Weights of a small image denoising autoencoder: decoder norm batchnorm, decoder widths [32, 32, 64, 128].
Rows from block 10 of the encoder of a small image denoising autoencoder, named by matrix and row number. Rows with one number belong to one neuron. Each number is 500 + 40 x the weight over its row's rms, rounded and kept within 0 to 999. All counts start at 0. Numbers have three digits each.
After each neuron's rows are labels from the 100 images, of 14976, where the neuron reaches its highest value: "strongest on" is what is common among them. Only what is clearly more common there than usual is listed. The data: rendered scenes of toy objects such as cars, trees, mugs and chairs. In brackets: how many of the 100, against the usual share in percent.
# fc1: MLP up (encoder.blocks.10.mlp.fc1.weight, 768x192), inputs 0-95
# fc2: MLP down (encoder.blocks.10.mlp.fc2.weight, 192x768, transposed), outputs 0-95

fc1.545:464478502494444525524507511571480476499480465544444523471509453511465479460518523515494443452516577456417511475453476522455525522562519453477525449530502498462613473442469555632480495504494481498470534492483481476526495501539473473550494495452501478525467550526507435523500474452447550490
fc2.545:386503498514483541490481463501488484499500507536507467494485497496467473489477464484453519528509537491525478498501506504513496512496474443548479506524470487505475498504532490656480494514492518511494485511488495489546522478464294466504508477530503527494499483493505498521494515468488492535
strongest on: count: three (63 vs 32.9)

fc1.490:379464387474408493538534471585571535545489460527551473468499494570506547498461542478513481490498564522506446523504475505495469460552514458524485496490486449496618507367517486618506499523519470496505533496506450511506499468400487437463513517507481515538416484487566467424496534502475515521
fc2.490:421527520490471477536525484499492510517519521496511517503474488486492480504499484504458566485519515484494515497507500498495467507468476410531501490502476478490485491533539456606510492483485522493500450537495505490509497519471278455515489488506479514510477488507489471514464542455470477500
strongest on: count: three (62 vs 32.9)

fc1.66:457472468570489505514499510412417573508497494556476495535516461462463549490513506506498493520492550511546493497565369508507424525547504496461541494486574491474540474444550472563530498429506539502482492489510504533519504525433498489506536361486563493462487487484510572517464519509369492359
fc2.66:450491524490498546514509515433495480526499470487508502465522489552509451498517478467509485514449514475474500505518545500526484484509535455523445514510492464530455500504578475641502465508504503460469463539494520501472519499542307516488484528522509541519479497515483523492513546483446471528
strongest on: count: three (60 vs 32.9)

fc1.473:498461466512452489509501535484384498482496478505466473535506465502473502565491485502515513514483570467515490500537444557524513563529516445458527479515518427514532485496577530565490494462501505510486482504498496519500501514448498474487536479509557485504460527501527546468510516456373444549
fc2.473:435531583504497519493450471504451475483502493534512504491468460472480482563470496528514503530445508512493485467509517492556484517500501463548433490503525453514479454466490492650513486522499517497496430496449502493489541490506269476504486533505523552465517504526515497529522532496489527500
strongest on: count: three (67 vs 32.9)

fc1.208:491490496538567511495510512503405550524521499459604501542483494483483476453491536479483552476487545499480535484426435419387433482557486419512486484448472512483557511441467540532455491505461485504505461498512480474502473496495475517510470386531477483433499486514501465454532508523391466497
fc2.208:411492473488508519503501528480409490486494479535462531536468473532498485505522545508495525518529471533478512474523500494448457529490421486511495501476507526483470470471523521593470503475500524460460507507470516473541511469502260491477539498493484496480493448497486471553520556450508495523
strongest on: count: three (67 vs 32.9); white object (41 vs 15.6)

fc1.224:501515571527545519482466482572517507503509496433472457461429501528531500550429509487530504497532493502456541501375507469429563508554460498495438478497433596516497481511439556508488470526471486514488490503517520499487510452604490480511350492499440511485529495592477443495476518515467520564
fc2.224:485488433462500518494506522547480532490452496563483505554517543507457495480598521509516553491564493495521463526421429511440594494414457510481570520485507600514533510491458575493485490487511472509481502531507504499526513418411502483542621463506409518428512493419513574478526511520541589495
strongest on: count: three (62 vs 32.9)

fc1.582:458441589552557484432490512412488542485567502522594520445447545475540464512435566514423453507456522506466554519488487444462493548569514522462499478494503598504586501561419539544506480519466517471493505509493480475501561457497513495497456461530534506408554493479500499541459480508386521488
fc2.582:471471465476521501506496485492466499468470504491497525538493522483487490506549512526529524489509521496456491511461474487463523486417418438501524487475499554562469500526609507667504480503487473516464549547463532502544499472466287514501555497484490523518514471472519557511504592514470516488
strongest on: count: three (60 vs 32.9)

fc1.153:427478492479502555457562518603539545521471535522586499477455514492480515435443543513560572464548533495485523482486464449398442446489476475512518489494395551469605474451427479559475481468550456527529536429471471502515530490512492478487503490501442488520484476522464507495532554555542579418
fc2.153:429505516539480498537536527445502515501508491508440484532501531533475498495523520483497511496523537488481490511529533495467533561438490463523508514504468540517482484473506483584492505541477478463489451461505524507468535481454288497509492466533453496531520485501513505520518500489522474531
strongest on: count: three (61 vs 32.9); white object (37 vs 15.6)

fc1.378:419489451489509461521498520415494483501430482497415524453501503495527577565550551507543540476507498481604424455511474473609398426503497470497494453495529406502563478441544400561466491470490492504471483521498514496520514562453467500515524525515560504500478511513472584519516501516483506426
fc2.378:409491563521492500509475503473452489527546485490506501485461469486497480478496491498473486505465505514519489470510517514545476495502493434539482507494520470557513505521516471639493481526480479492480484496472464518505520505495291492499485527508508508509465463490498521478464538480467511484
strongest on: count: three (61 vs 32.9)

fc1.678:419509548549483539432509529506555553519505485495571489416483491500492508498450580510503447526495474488482527522536450484463437442550512487540498473483476537468649494395437495587514507456484463477493492476498542523501485456503493476486448518516432491506440469533516444515448501516496495454
fc2.678:393504516526489522479548488468517495505487513524478472498494479495488539500503486518480515519484515457478456508507514523470489520449457441548492480523473544511481470496553471616494504476471475507502451510504518483512504477494249480491519482500496493517508473488509482529505547500520479487
strongest on: count: three (60 vs 32.9); black object (33 vs 14.8)

fc1.676:494466476507396532500533540651532449498455500471474470451511522555499475493522525511536574501523511509444526509404494459444624519554496497549456500532393512521533483399444526520485500527557507509526495500513505507481517480582500519541475579516450472477482501542528401435532505498485517604
fc2.676:448484452525454509497498516547515490466438513505505502552508495509528555476586537474459504478556514487517455549452489495441602536448466488479587520502496596517456497489468520568490515479492515527465435510477518452495457444452321440508549452485425543475510510441478507549487475498515518460
strongest on: count: three (60 vs 32.9)

fc1.199:452531496476582495534490514427463572482467514576576500543551510478475475458506543482532484459472515492462499463539412453488396527576500505527612516466557462500579523402512455541514493515535526516467514505495459483484429563461484491477523412511599498426476481469454561459496447491417470496
fc2.199:402530515480543513476528508478473511503479486523471506487507502553533459485491516518497478510524499482472494523518554470499516466483514377510521488511516508504489497477547456621480491558531498524491489502457485496510460538483260493467477527496544514515474463506487510526503597518498486496
strongest on: count: three (61 vs 32.9)

fc1.95:475473470448532489504474509485437488515527477495446529418513420434476529613476542475504539477517474465522464519550423575524449457480489509401494501507506508475608508513539467579461494508475435508484480489497502475499507416496496551473481414504559506516470500503417545577516547479405502403
fc2.95:452497573520497504528470474471490498478479487494492507482451480489501471516472491479468510508451541461476486544484489492540501527484464469525487509493510477568484468469516500635460498524510494532469460517505494496508524504506280448466478491548495540473464477488519506499463535457500502510
strongest on: count: three (63 vs 32.9)

fc1.225:480461478480453524471499528594573475428413491446399512490523502516508533615475537498500558478540437493492495497483497516509537425527536531512516461510464473481559494411554492559520490472516383525493524494496517504498492459547478477522471602508538546560446508478417423508506480512480513569
fc2.225:476521536483456513492516512540498528505497521496484463501482481468483495499493467440460525489533471496534454515530484495528517522455449462490471470516475499508485491525533507634516528527493467513480443536499521437497533521463275432546531503486519517441507510499577520521491539480488536452
strongest on: count: three (61 vs 32.9); green object (34 vs 15.6)

fc1.534:488450507519570489556494484482480529461461477433544485492500412514464500512456528451528503505513482526550469485428455486493565518493477509437492452510502543442482489454574552503462453493475425504493483429530548497467465456520508503491447492485556485514554493585446439502475454476418531686
fc2.534:446562497516496520512471495478442510469422490618516492483473514465491558507576545498499509493574475493516405542452475478499550521487503500533513506458464498431419527550484539502501500535498488495480451525483487497535421460531463479499519533465463511452641479369557519542474496510518506453
strongest on: green object (37 vs 15.6)

fc1.469:511503516574494513475530499449554567477465514556325534527516469478519551544460511529516571482491476511481541482548460500479468433481475537473493489534446488509546495495538459500471532438508474524461466517478451510503517528519481519496482432510566503555473489499391610553531506507433500314
fc2.469:562492495465456507469514482448503380537554507434567435496480496526510532524446420474488477512465559476505549483593506533481450485450480566479421516510478492532434502419434488498500475575535515505475511425520486515455526515507446493493452504515546542521494426571538493475508519471484502633
strongest on: light from behind the camera (51 vs 25.5)

fc1.125:411500538480514488477476495522449460498470493483580480532530497477506537442492526468476490484491480510450483517503420481427519553589504471549537495479514498493646521417514552621493502490554483476506493477526473530468450499508469549508439462503491508503408520504514511462453464522464491555
fc2.125:420513496494510478520511507491487490478523502518504519498499508502502511507496505470482553519514504506473500496492489489496511514443448449516490480506483527522470475511566501614513507501506486487458449528485498494522507517475251493505497470487496540472481481504488535516516541519515498483
strongest on: black object (33 vs 14.8)

fc1.525:410500496543496516436506477602510480475411500449455439427488546550511493551472563468477568480525502502460536506415444486439500487598518517532450501510421465478613456430503487573535503535475497539516518453502505523481538529513486490547492634472474469456442496525459487453479494573474516541
fc2.525:441506508517497545448534484515500479529530492512487501509468496534516510453499485457497503507504505482489449482505479519481536480474477463514495506487504534497483487482527529635497508522488522513515469551493501488480543485484286476489516536496514503539518483465493500548512574473520509462
strongest on: black object (33 vs 14.8)

fc1.478:428522495538581485513470500413432572481450513443501484538469543495510503533470529468509516538489490485566478555472426398480394535538492434519529505522535460470579507447492451542497482486516486496505519519539551491477479564492481466498488457495547457463438504511432574484495494470413454415
fc2.478:434503481476477500489489495456479507508498504489476528461492483508508488492513515499480484495456477474459501483457514519500529499467469438551510433496526510524436506452502496640520496498500494526500496501503494524482539493481270503490480504500523521531541469495487514493498560497468465519
strongest on: count: three (61 vs 32.9)

fc1.431:490487494486521526462518503485462613531561515516661534555498545419472535412481505468550525497514516475519544475564489472439403496502498498462511476477385540512576514500473504539467475450521434486519492424511488497495497405446499498484525430511508488447471483470475508542493528480473480425
fc2.431:436523524533466475512526493442441461505505518512405508497514499522543511538492549458506513473497500495483487563526501509479444519469458488487525534488488523507438490519514501543520450449479505442493481507530513475533542487471257480487502445508502537552531452521493466511483544466463474568
strongest on: count: three (61 vs 32.9)

fc1.246:454448456491395529478512489595520394494471508491390496432496473541540510582515447501501534502533479483492465499486502537557559464550532518473508495491476439530526519483531460558470535531454448488540499484493522526492532531519485520535552599481493464572459482532478489459502518522452554448
fc2.246:432493527535478525503461482552507520529507497450506527472483460499491465500478487472437518518476507549488472463487500516513508480455476467530445514510522492514470499447490495624503516510511491515482449538525481446471510499529278508530473494477475559474450500490477481491470486485496487517
strongest on: count: three (61 vs 32.9)